From a checkpoint of a small autoregressive pixel model.
Training: soap at rate 0.0021, 10600 steps, batches of 64.
Rows from block 2 of a small autoregressive pixel model, named by matrix and row number. Rows with one number belong to one neuron. Each number is 500 + 25 x the weight over its row's rms, rounded and kept within 0 to 999. All counts start at 0. Numbers have three digits each. After the name is the row's rms in percent of the matrix's.
Before each neuron's rows are labels from the 100 images, of 14976, where the neuron reaches its highest value: "strongest on" is what is common among them. Only what is clearly more common there than usual is listed. The data: analogue clock faces.
# fc1: MLP up (model.blocks.2.mlp.fc1.weight, 1280x320), inputs 192-223
# fc2: MLP down (model.blocks.2.mlp.fc2.weight, 320x1280, transposed), outputs 192-223

strongest on: numerals; minute hand past 3; minutes: 15 to 19
fc1.747 109:546539513522499562476494503471490460505494500515487533459505526521511493480488527493494508506484
fc2.747 106:500495501537488503495517504505502496488482519508489478493518502526486506500445491479542487523516

strongest on: numerals
fc1.104 071:455477516526508512493503518518529547475483487494470490506493505481469483457489475488517466551497
fc2.104 057:498545499505491459528469485486489504504517533515545487502517493471506505532472504470491506421481

strongest on: minute hand past 2; minutes: 10 to 14
fc1.219 099:526551504496502511500475534481457538552491533503463576553498523475500539507474525509509529461527
fc2.219 094:452493510484537495486510486508532496469516460460494486499452495517476468533482484485499480508514

strongest on: ticks
fc1.550 111:545487464510469521520479478457497487460520452498499500465551509480531496525530459506490501509457
fc2.550 122:517487550467519473494509509508524473475485497447503510515515469485456465474510490533478480541514

strongest on: numerals
fc1.685 099:498500473513526502530544499500447496522502518507523489472490544528441514483478505541493482493536
fc2.685 096:533459536444537497509479495474509520508473516471497533531496494484503480492498460496526514540478

strongest on: minute hand past 8; minutes: 40 to 44; minute hand past 9; minutes: 45 to 49
fc1.712 106:496549512532546482488538495509493503521468537482552488433521508542470455505506478475531560528497
fc2.712 106:522509477458439476477496494510519444463527506511512504504456522498532478486511504535530516528514

strongest on: second hand
fc1.205 091:525511539533489467523540503484495470553492483468503491507459506535520526471469518504514519496542
fc2.205 092:465492509505516475476483502537520500515522509518529512488506489490473495480561507519489432541469

strongest on: hour 7
fc1.755 102:525506537451511475527526529511497485468513514526510486468496503530489465507527505455503510478486
fc2.755 102:539481484505512532524476442476539497484473519513475516520454540506556509525487505526461478519509

strongest on: hour 3; minute hand past 3; minutes: 15 to 19
fc1.333 097:518481493502459521516499512480505505541484488476505514478506499521492516511470464480490497527503
fc2.333 098:560518515507495508473470490521516507546446512475530491518445488500487526504531494503541496513460

strongest on: four ticks
fc1.466 103:525505525465478509505540506489521543523478512458518478536489480508503485476474516522485505482520
fc2.466 103:495503475471520497520497477492498490456535516485480536478475455543466484498541508518483511527479

strongest on: numerals
fc1.526 100:528477532441520485492529516475490456508434511502491526477527510515499489550446529450475543487465
fc2.526 105:516511467487522523530506490470483534490503522510504498529472454509526475498481511523516500482517

strongest on: hour 3
fc1.480 091:516511498462484521505524478534517497468477526518466485479494524513446538487519488493474491527489
fc2.480 078:465531482501480479498517531457491494492478481475500511493540462488531454519522468490516472480507

strongest on: minute hand past 9; minutes: 45 to 49
fc1.244 109:449523479546487468547515507545524499489522500514500481536523533475462502487559537504500505509491
fc2.244 133:518490488501514520466494480497526510470542488452496481466515477489507419443460485510521480500463

strongest on: four ticks
fc1.695 109:514492473472497477515563522493479544495519503474487470499475492448509514458499508512539494466485
fc2.695 096:514502497471495466526487518469537538535508457519507517506498493488480454512535478482464522485505

strongest on: numerals
fc1.511 112:535537533503490476501487483482506488553492558466468485480466491502497497494501537501485481508559
fc2.511 096:514461500538531505497511485502512503468539519483517543506479498493489480509550497499519492528499

strongest on: square case
fc1.113 108:490500527497478518488508520485497505518516500526564457474499487488473486451466513533485501460459
fc2.113 106:499502495494496472484482504498529539481505515500467496518524480457535473493463520520512512495477

strongest on: minute hand past 8; minutes: 40 to 44
fc1.265 100:522503505513512505516489516535467512471484498548502517506510513562489469463485499492511479493483
fc2.265 096:480520475493524498541515501520534505494505493450495547502530512469504520541495463491502478509490

strongest on: minute hand past 2; minutes: 10 to 14; four ticks
fc1.461 107:545514494492468490515513563512491473502502494530515528507509503513490461484500472473498481515510
fc2.461 113:500452520482505506504507502543455498501513463499483502541449513481515492516475496496520506488492

strongest on: minute hand past 9; minutes: 45 to 49
fc1.242 093:443513531516524468520525523500475477542485473477476518506489537520480507507472471495524481533482
fc2.242 088:548504481481504496460541505499501515493476511544499479527525469462523526534525511460478504417491

strongest on: square case
fc1.12 117:521491530508480494492488506497502506480512485490453504531533506481458510452505499529504492509490
fc2.12 119:534538477518517500530469451494518467478489516529541427519508530511487497485464470447486524472520

strongest on: ticks
fc1.411 112:556481540486530514499500461537508513503529499509510490520492478475513507522536499470544474478523
fc2.411 108:498524509463512478524498518489485515505522511536498463476495460526505500513481523497473491538517

strongest on: hour 11; hour 10
fc1.234 094:526490520525467528526474523507506475518528430478480506482501522485488504474497526466446511542533
fc2.234 104:454537507474501511507519471502496506506478506523489520537556467531507504522514480528503531537503

strongest on: square case
fc1.647 099:465508475512546511508502533448488537514478487489482494501524528520499488469506523491535560536476
fc2.647 083:499455531475491502516491496474526451486475520487491457528520526460528461450491529497467472449521

strongest on: minute hand past 6; minutes: 30 to 34
fc1.291 098:496487494527516498488475507482523427501454496480532541499492491506527521500489481475498518489505
fc2.291 099:439515471519486486493477483536508494490500492504464513484498495511491501501534502520514535530494

strongest on: dark face
fc1.228 096:521483514484541498478513462535494463542499492497511504473537493496496441508478473470498519552536
fc2.228 085:524515466523511480469498510462502503514525501517485460508486492507529511508553465558527502504465

strongest on: hour 10; minute hand past 10; minutes: 50 to 54
fc1.269 098:522486528486535504542484509542471505531563472467506537464529479459527492478468511543526526508528
fc2.269 096:501505497506469511473501500494547468440485514557489491514499482534462528490499460475507469509507

strongest on: hour 7
fc1.2 089:491479515548490505544510503512476545495482455474501487481533509520519492516554524506526530502546
fc2.2 082:508481492473514531479512497450561495506551493506504513529517507487510550448470492499466496541543

strongest on: hour 11
fc1.35 090:537492482476497495489483529496506496517518511486511481476474483507479528474508480510521493482474
fc2.35 091:483509528488494503517499455500493488475453459494495510504483534479495474487497495455486442538519

strongest on: minute hand past 4; minutes: 20 to 24; four ticks
fc1.201 094:511473542512451539463547493489483491481481502451528515532476497466504513488499525507503499507487
fc2.201 073:516531481479540487539490495475495507470466531540447503503513492523496510497528540547456521537458

strongest on: hour 7; minute hand past 7; minutes: 35 to 39
fc1.694 098:532495508440463490538515479497563496468521517502496511520510483478518457490464519481526447496471
fc2.694 077:465498469546478514487527523512487484492488459504446518507530532498489469507513470532495537475544

strongest on: dark face
fc1.741 087:503505460446546538527447511483497538479525481527429532494540508526500494488514526505505496530457
fc2.741 073:529488494514499495511513502503522479503478534475534475544483532466491474558519469516526466494496

strongest on: minute hand past 8; minutes: 40 to 44
fc1.571 097:506509461562496476509465489475485495461535504480517543491484536496498497492479464505506526530473
fc2.571 087:476493510500504516476523484518542498499483509496494470504502483496502450499544539480492498489484

strongest on: square case
fc1.74 110:523499544502454492506525489525534474502486491436532509520544510505505526507476464521516507525478
fc2.74 110:534496476489488473526534471498504498518540503534515510484506510509543495509494508527481465421472

strongest on: minute hand past 4; hour 9; minutes: 20 to 24
fc1.277 092:544495491546505485516480500522502502549509501471561497534492452466492485513503517481444474480488
fc2.277 083:458505491466494480496487530458489510508474504491489519489512525539504528525497553545495507538510

strongest on: hour 11; hour 10
fc1.492 110:497521478524501546493471513469498496504526468548501493506520515552516518506497518475403509453439
fc2.492 106:516511484464539470490488484484492536509524526481484489500511496533505516505534538497519521532521

strongest on: minute hand past 2; minutes: 10 to 14
fc1.737 078:486485502522499495446506513497542530503471512497520498511524506510475535440490510487519532529520
fc2.737 066:519508497505492520556503490482437492476521466481521489518495502502488486538522494512491506450509

strongest on: second hand
fc1.287 097:524504493506509522474511505486483480491516479468516495473525493497507535530542500490533466506496
fc2.287 088:462510502507470511530493479509533509473470536511452520506455486509520514486470537471506507520471

strongest on: second hand
fc1.369 132:497516486488485512478504490530457489551503516518496514503529496477474497539531546479489529505487
fc2.369 137:462495526519504479473499495487441506497500528530489546515464523500535457499487495476495506512464

strongest on: hour 3
fc1.292 105:483497501538514530489504490512533476543499519497494519503532483494501540497520573535534490524448
fc2.292 110:489482501486518488506499510520476498446496522515491517478480516482506490487499463499463478506487

strongest on: minute hand past 9; minutes: 45 to 49; hour 9
fc1.286 110:475497510493475532487518516490446536529503483511536477520480473531432471486493506510505527482491
fc2.286 094:516517547469525505529490448522519533484473522524503504482536519459536490500508474534514465494476

strongest on: hour 3
fc1.660 103:503502522521476470545516511484474498532479538503508502535525519489506432562555502515502492495447
fc2.660 100:513425490541445512532505496508505507497482499517475503497488509535469536525546499462481487529492

strongest on: hour 11
fc1.761 106:497512503484508484542501497508516512477550443496463518496463504516495507533521557529519502478528
fc2.761 094:473523498529512510475486500507545487477441443547515453521555519505467434466462504454512495486510

strongest on: ticks
fc1.556 101:504524505500477462478502512456487492555497505489509521526476503498433498500525492529539476460509
fc2.556 106:467470513522519502500501507507511507493508507464507466491470490487527471501516515488530486493511

strongest on: hour 7
fc1.681 097:500575483541471533503477492545502487492502507483510516512456488526488488463524499474495487476488
fc2.681 124:494508545515492495520479501468498486510498522508540531474494533472515516542514503497534515484481

strongest on: square case
fc1.570 103:511465488508505522482471519474506519444543518512453510512499511485527519453509547501444505502448
fc2.570 113:507479471481532535532480519505488483468501492478487515468572478533508557515480478527514497493498

strongest on: minute hand past 4; minutes: 20 to 24
fc1.225 083:518491519511513492491489496522530456525549514476497488529564491481515498547508509497493502482516
fc2.225 072:488494490516469483492525486473467490481466498501479521512456521506458512459501476447513498528505

strongest on: ticks
fc1.48 102:567467495518547520484502522534482500488469463478483535496554545518488511557527472531486509519519
fc2.48 096:498501513460477508522492521516511516475507505502496508521505504469498515519508514468498482514543

strongest on: hour 1
fc1.517 104:545479504488519478480468536509479469469530475446469519490501490503493446484502534537534467495534
fc2.517 088:452551540544498499506540507508518504508440501526509515527507515554504479492514484468470513503499

strongest on: hour 5; minute hand past 6; minutes: 30 to 34
fc1.364 104:480501514503521473541522522492485497485513513492497477481483502496463539518550528515465529514515
fc2.364 102:522542441520486512484488483516521498485456495483499499521516515533488471478485487506539499518524

strongest on: minute hand past 8; minutes: 40 to 44; hour 8
fc1.149 091:525474521515481513479528482479500500470520465470492513541470518503484529533502501527521465570480
fc2.149 072:494523482507493505499447485471506484521514522501480469505518515484480499421489496457502543472505

strongest on: hour 11
fc1.665 094:484521529493527510438479481519434495509456466478510537504490538504507521518471492517496487479533
fc2.665 081:471535484491527541467533530469541497481518504527510483508456490489475469520525492486532454518475

strongest on: hour 5; hour 4
fc1.274 103:491517521499518464537507545506462487519465561481493482554484513503538534502506538450502500516492
fc2.274 116:469476514454511507523506472446537502506527480515501529461480475521447473477532506510485490514514

strongest on: ticks
fc1.353 104:497533454503520460519513543534474496534498534508510481518498533514495537509512535499504547483497
fc2.353 110:503466535503472494497494513440516495492480498459453495460457500476474548529498482492532487527523

strongest on: hour 10
fc1.613 104:468486509504474552492480501471509508541549507476532539516477443471551522491509518519531473482528
fc2.613 098:501529478504484503490525507515464459457463538483468511522477534488504472510462499465480486520471

strongest on: minute hand past 6; minutes: 30 to 34
fc1.629 092:525505513524494483506463530508504538500523411501491491487506486487501499518503497534486515460451
fc2.629 074:520483550471490484503530478510466496486483538493505468495473479502542471454491536495515462536504

strongest on: minute hand past 2; minutes: 10 to 14
fc1.667 117:487500503524505482516517513522485511507460487516496515483512483542529494483485493457497514514509
fc2.667 123:499527484522490503509520529520516495488542500523512535545504531489492524517497532454483519487477